{"vocab_size": 54, "encoder_fused_qkv": true, "lr": 0.0011, "steps": 8900, "lr_schedule": "wsd_sqrt"}
Rows from block 6 of the image encoder of a small contrastive image-text model, named by matrix and row number. Rows with one number belong to one neuron. Each number is 128 + 24 x the weight over its row's rms, rounded and kept within 0 to 255. All counts start at 0.
After each neuron's rows are labels from the 100 images, of 14848, where the neuron reaches its highest value: "responds to" is what is common among them; "peak on" is the class under the peak. Only what is clearly more common there than usual is listed. The data: drawings of small networks of dots and links.
# fc1: MLP up (encoder.blocks.6.mlp.fc1.weight, 768x256), inputs 0-127
# fc2: MLP down (encoder.blocks.6.mlp.fc2.weight, 256x768, transposed), outputs 0-127

fc1.634 [125 100 141 139 185 177 172 125 122 149 137 114 124 117 131 141 130 188 146 102 126 113 127  89 115 141 124 118 148 154 116 113 122 123 119 133 110 109  99 182 123 138  62 108 129 105 126 184  93 115 132 113 122 125 155 171  95 139 137 113  96 132 118 155 108 121 111 139 143 125 138 127 163 115 111  76 106 127 126 115 130 132 127 194 133 115 128 152 128 120  90 126  86 120 131 137 113 116 137 161 113 137 130 113 119 162  99 179 102 102 173 157 147 145 119 110 114 133 143 148  86 132 116  89 166 124 125 122]
fc2.634 [148  99 133 136 158 157 150 129 110 145 156 142 113 126 154 120 133 180 108 144  83 120 127  92 130 140 139 118 130 135 112 126 103 136 122 134 110 117  83 202 136 134  52 106 164 125 126 200  94 143 119 130 153 117 115 128 104 130 145 168  85 145 128 152 116 125 115 127 142 122 123 122 153 139  82 142 118 136 122 141 154 136 124 159 127 128  69 154 131  98  97 128 109 135 137 112 125  93 128 158 109 114 144 133 119 154 117 182 146  76 159 151 133 141 130 115  87 127 127 134  76 110 117 142 158 116 173 122]
responds to: green dots; complete
peak on: dot

fc1.76 [127 133 108 113 115 113  85 145 134 126 132 115 120 123 130 114 131 135 101 163 119  93 139 159 114 153 127 102 122 119 145 148 180 101 129 142  89 136 123 126 176 126 121 147 115 148 106 108 122 160 103 150 132 180 122 106 148 135 163 169 160 132 142 111 126 102 130  84 132 154 137 131 123 112 138 145  91 159 123 156 138 116 125  83 138 118 125  90 110 126 156 114 177 150 183 118 140 138 135 118 105 135 141 131 142 136 151 144 184 144 103  93 114 123 165 176 132  77 132 142 123 150 106 158  87 127 127 157]
fc2.76 [122 136 107  93 141 117 116 184 115 119 129 131  83  52 156 126 133 151  96 136  91 136 117 135 123 129 128 161 150  75 175 179 135 103 153 168 138 106 129 114 140 116 106 148 151 151 111 123 123 126  96 157  68 132 109 114 172 154 128 148 119 149 149 145 167  74 141 116 129 121 146  94 109 156 118 148  90 124 123 179  91 102  80 111 173 156 101 134 137 106 144 105 132 137 151 124 114 135 108 147 118 112 138 156 126 150 171 141 160 135 134 142 109 140 124 159 125 116 141 124 133  84 132 170 118 152  63 117]
responds to: green dots; nine dots
peak on: dot

fc1.507 [108 106 121 158 135 136 119 130 116 117  81 142 111 114 110 128 133 148 111  79 135 109 144 115 134 157 115 118  84 126 159  90  94 131 102 175 124 144 111 145 156 116 143 143 123 109  92 139 135 178 129 132 141 137 163 105 121 114 155 112 136 103 110 133 117 115 120 107 146 154 102 153 107 156 151 115 132  78 121  77 163 120 115 160 118 104 118 140 140 107 147 111  74 108  89 147 122 154 121 140 157 114 104 155 142 143 144 151 159 146 142  88 135 106 131 167 150 165  76 114 132 103 109 131 147 111 141 117]
fc2.507 [122 141 153 132 124 134 118 180 119 135 159 136 137 166  99 131 182 115  86 159 126 143  94 144 100 112 121 145 156 138 161 134 142 153 123 107 115  83 125 140 140 133 145 119 111 159 166 152  76 156 114 139 142 126 118 149 122  88 131 130 132 104 151  96 162 122 102  91 167 130 126 130 124 137 161 151  92 162 141 129 100 119  78 127 145 148 133 156 124  91  92 126 128 110 106 128 136 136  82 125 106 125 163 116 100 129 148 115 167  99 122 126 147  95  90 128 138 134 145 140 139  94 165 168 131 142 121 122]
responds to: chain
peak on: dot

fc1.615 [154 118 109 159 134 135 136 107 159 193  95 132 122 116 127 111 144  97 139 123 126  93 119 136 143 131 146 128 145 175 146 174 155 122 104 173 121 141 125 140 123 120 109 100 104 150 135 113 119 117 122 123 147 134 107 113 156  93 114 138 127  91 133  84 144  97 123 118 198 113 110 123 172 166 151 137 134 151 110 105 116 115 168 137 111 108 156 139 137 140  94  99 152 129 107 101 103 100 131 151  90 123 145  70 106 131 139 151 150 155 109  97 126 143 124 146  91 112 147 181  93 142  89 144 119 136 111 150]
fc2.615 [127 133 158 116 122  86 187 127 126 150 121 138 127 114 124 131  73 121 103  85 169 137 130 126 132 123 130 160 100 174 195 160 124 123 138 140 118 154 122 122 145 133 128  94 122 142  76 136 148 123  92 143  97 121 130 120 145 118  94 125 112 114 121 124 147 121 177 110 134 145  92  85 136 144 140 125 126 118 137 138 153 104 124 120 161 152 150 148 107 128 173 130 155 118 138 125 133 132  56 145 106 117 113 152 136 135 146 146 128 121 121 118 141  90  87 143 129 122 143 151 141  99 137 196 138 131 105 125]
responds to: green dots
peak on: link

fc1.246 [131 160 152 119 101 161 138 112 112 103 139 121 103 116 133  70 126 176 135 129 117 104 139 143  92  99 133 135 128 146 133 145  99 149 136 135 141 139  79 143 146 158  89 153 154 137 133 171  93 144 108 168 165 103 149 118 158 122 190 174 136 125 137 130 111 118 143 123 167 156  93 143 166 107 100  99 141  91  80 133 145 133 112  91 176 125 121 162 144 104 143 130 139 135 151 136 165 133 121  95 176 109 174 148 129 145 138 120 136 117 152 150  96 112 113 144 121  97 102 122 136 119 129 141 173 114 152 144]
fc2.246 [155 130 122 123 129  98  98 145 155 156 155 129 140 145 128 169 132  67 113 137 109 158 128 121 179 136 146 140 136  92 135 125 160 107 100 137 143 145 169  73 139  99 165 116 103 134 139  66 132 133 136 137 119 113 111 117 119 122  83  89 120  91 131 108 167 114 114 127 126 120 141  93  83 190 158 191 118 160 159  93 110 107 136 130 108 137 116 112 125  89 122  86 134 110 115  89  94 107 123 152  92 123 133 133 121 120 119 101 145 110 100 118 156 124 118 103 120 154 154 126 165 127 132 143 107 142  86 131]
responds to: red dots; pink dots
peak on: dot

fc1.628 [114 101 127 143 150 150 184 141 124 143  92  94 143  89 143 123 131 127 147 117 117 126 142  87 151  94 113 148 184 157 113 166 152 106 117 170 125 122 121 107 154 133  91 101 152 109  95 161 116 115 142 134 133 122 117 155 123 145 115 111  70 118 135 106 102  58 131 161 172 126 120 141 172 131 110 123 117 123 102 144 113 135 158 163 133 117 145 137 117 121  80  90  79 116 159 139 104 133 138 166  96 104 137 106 134 203 120 160 155 110 147 122 113 164 121 107 125 126 161 137 123 134  64 128 136 150  97 154]
fc2.628 [133 139 116 129  93 138 169 110 128 129 125 148 108 148  90  69 172 145 126 128 120 132 129 136 117 113 128 147 142 113 183 131  99 158 124  75 146 110 107 151 137 116  92 132 131 175 103 177  45 168 121 112 146 126 108 126 114  99 155 122 105  83 134 168 150  78 144 109 136 133 129 128 175 126 141 139 113 133 122 111 154 107 119  95 158 123 104 117 155 160 161 104 111 137 115 121 135 116  98  99 110 140 164 115 115 146 138 140 160 135 150 168  99 137 120 146 117 130  80 138 113 141 135 140 147 103 125 173]
responds to: green dots; complete; yellow dots
peak on: link

fc1.438 [153 137 154 138 132 160 124 121 139 124 121 134 164 131 121 122 132 118 179 115 188 132 103 129 147 113 140 118 152 141 118 129 166 139 132  90 144 108  93 100  99 149  89 128 124 125 118 147 132  76 119  81 104 100 137 182 130 132 168 148 115 139 139 123 144 137 135 137  99 136 168 101 151  72 103  80 118 146  82 140 112 140 138 113 128  95 118 132 172 139 107 136 126 103 128 115 150 101 162  91 141 147 124  84  90 105  96  83  83 110 153 159 153 158 123 109  99 103 170 156 163 152 107 103 120 153 112 128]
fc2.438 [115 127 141 109 119 136 121 151 116 138 142 126 164 190 114 136 216 125 121 147 138 119 109 113 137 126 113 155 124 113 128 114 132 139 114 117 103 141 125 127 169 127 126 116 134 141 175 151  94 112 126 117 155 104 131 135 108  86 122 127 113  97 115 100 142 124 121 131 165 117 154 110 116 138 126 128 120 161 128 101  85 122  66 147 124 136 113 164 122 108 106  94 137 100 127 139 130 136  95 143 117 134 153 133 111 130 118 135 145  97 123 118 147 108  66 122 144 142 191 138 123  68 142 175 145 141 137 110]
responds to: red dots; chain
peak on: dot

fc1.68 [113  84 108 141 174 159 187 106 120 151 140  86 149 126 133 142 125 161 153 114 127 129 128  89 103 131 110 120 152 127 116 127 122 105 118 120 106 126 137 189 120 126  85 113 131 111 152 138 110 113 137 105 141 120 111 177  97 139 108 127  90 138 119 156  99 116 150 133 142 108 137 133 166 124 113 103 103 127 137 118 119 125 166 161 116 118 134 132 114 126  75 169  85 139 141 147 112 124 135 157 107 146 101  99 146 181  97 169 103  99 164 145 153 149 111 111 129 136 152 142  95 114 119  87 145 141 135 127]
fc2.68 [151 109 133 127 158 127 146 122 123 160 142 115 116 126 123 132 130 172 100 122  78 119 124  97  99 153 149 121 163 125 130 127  91 140 127 107 115 126  97 198 149 114  63 103 134 118 124 190  86 140 129 138 137 131 134 136  94 137 135 132 102 121 141 169 157  92 129 121 162 130 135 134 123 130 117  69 110 151 120 106 156 105 136 172 148 125  74 132 125  80 135 120 111 122 127 104 124  92 125 157 121 127 134 135 116 156 103 156 127 105 150 162 117 144 136 121  88 107 135 129  84 125 141 109 156 108 125  93]
responds to: green dots
peak on: dot

fc1.481 [134 133 167 134 151 147 123 140 122 121  97 147 162 129 136 138 127 116 162 156 138 146 120 153 135 144 114 136 152 161 102 112 164 120 148  93 105  94  98 114 105 151 105 142 127 114 166 146 118 115 158  90 104 157 129 172 140 139 151 177 139 167 168 111 129 161 113 134  78 128 153  85 135  85  90 114 131 160 126 153 123 157 139 108 117 131 100 106 160 137 111 160 144 159 127 130 136 117 154  91 137 147 135  75 115  98  78  72  83 153 144 110 147 164 137 133 120 106 145 133 146 139 110 111 165 140 123 133]
fc2.481 [132 129 155 107 133 140 124 167 124 134 137 120 141 167  99 119 235 153 102 138 103 137 150 146 134 133 134 176 131 120 123 127 143 149 146 133  87 133 102 116 160 127 125 130 137 127 140 163 100 128 123 151 124 152 112 123 113  85 132 133 118 118 143  98 134 149 122 127 129 120 129  83  75 164 144 148 132 152 152 118  84  88  66 120 144 145 136 151 126  88 100 116 147 130 152 120 130 128 127 134 134 126 153 141 102 135 137 111 137 105 123 116 133 112  96 149 129 141 146 127 164  92 130 178 133 138 107 140]
responds to: red dots
peak on: dot

fc1.118 [127 174 130 117 176 164 131 161 116 128 132 113  95 151 123 130 128 133  89  71 189 147 142 146 106 137 117 160 119 135 112 175 133 179 149 119 161 137 125 108 113 175 121 123 130 108 147 149 122 155 123 159 134 148  63  86 111  99 125 141 137 144 103 116 155 112 104 154 150 146  98 119 103 130 150  94 135 159 132 105 136 141 139 163  87 137  95 106 156 155 135 180 118 149 176 138 135 118 133 126 156 133 119 148  73 107 112  72 125 141 110 136 160 111 143 124 130 160 137 103 156 132  95 149 127 127 128  93]
fc2.118 [127 120 125 146 134 122 159  86 132 141 101 117 170 110 103 122 169 134 125 115 124 122 156 121 133 100 126 126 132 157 156 142 122 137 121 138 128 137 123 113 117 135 135 108 151 110 129 151  95 188  87 138 116 119 116 120 141  39 131 147 136 113 112  83 120 128 154  82 166 118 103 125 136  88 131  96 101 110 137 129 119 125 104 135 146 114 121 126 154 154 135  90 166 128 171 132 132 130 144 132 150 116 149 118 135 135 161 128 156 131 128 145 112 136 124 149 125 100 161 135 127 136  89 173 122 115 146 159]
responds to: nine dots; complete; grey dots
peak on: link

fc1.616 [114 137 119 141 131 109 110 124 129 116 153 106 156 104 110 127 153 122 129 136 162 131  93 134  87 128 109 105 141 112 110 148 163 127 118  79 136  86 139 125 145 130 148 118 133 149 157 127  97  97  90 102 127 122  88 153 116 111 149 153 127 114 151  94 170  49 136 125 175 128 186 163 135  86 107 114  84 163 118 137 109 138 163 130  85 130 101  95 139 145  93 131 116 115 148 144 167 128 119 120 115 170 124  99 100 111 126 119 123 123 136 121 119 137 142 106 141  87 157 150 124 133  99 107 120 150 125  62]
fc2.616 [123 128 138 121 132 137 110 158 125 125 105 113 173 143 100 129 135 146 130 131 120 116 117 129 107 137 126 127 138 135 146 131 169 134 119 106 112 101 122 142 184 136 126 133 134 151 172 135  90 108 102 147 126 142 120 145 100 107 135 120 135 126 118 100 211  76 115 110 237 135 181 139 116 114 131 131 110 157 129  98 110 107  68 120 113 122 124 150 148 122 106 126 114 123 120 129 133 131 118 125 131 141 151  97 115 125 133 121 115 146 130 105 118 109 120 117 132 106 158 193 123  99 110 141 116 131 135 116]
responds to: red dots
peak on: dot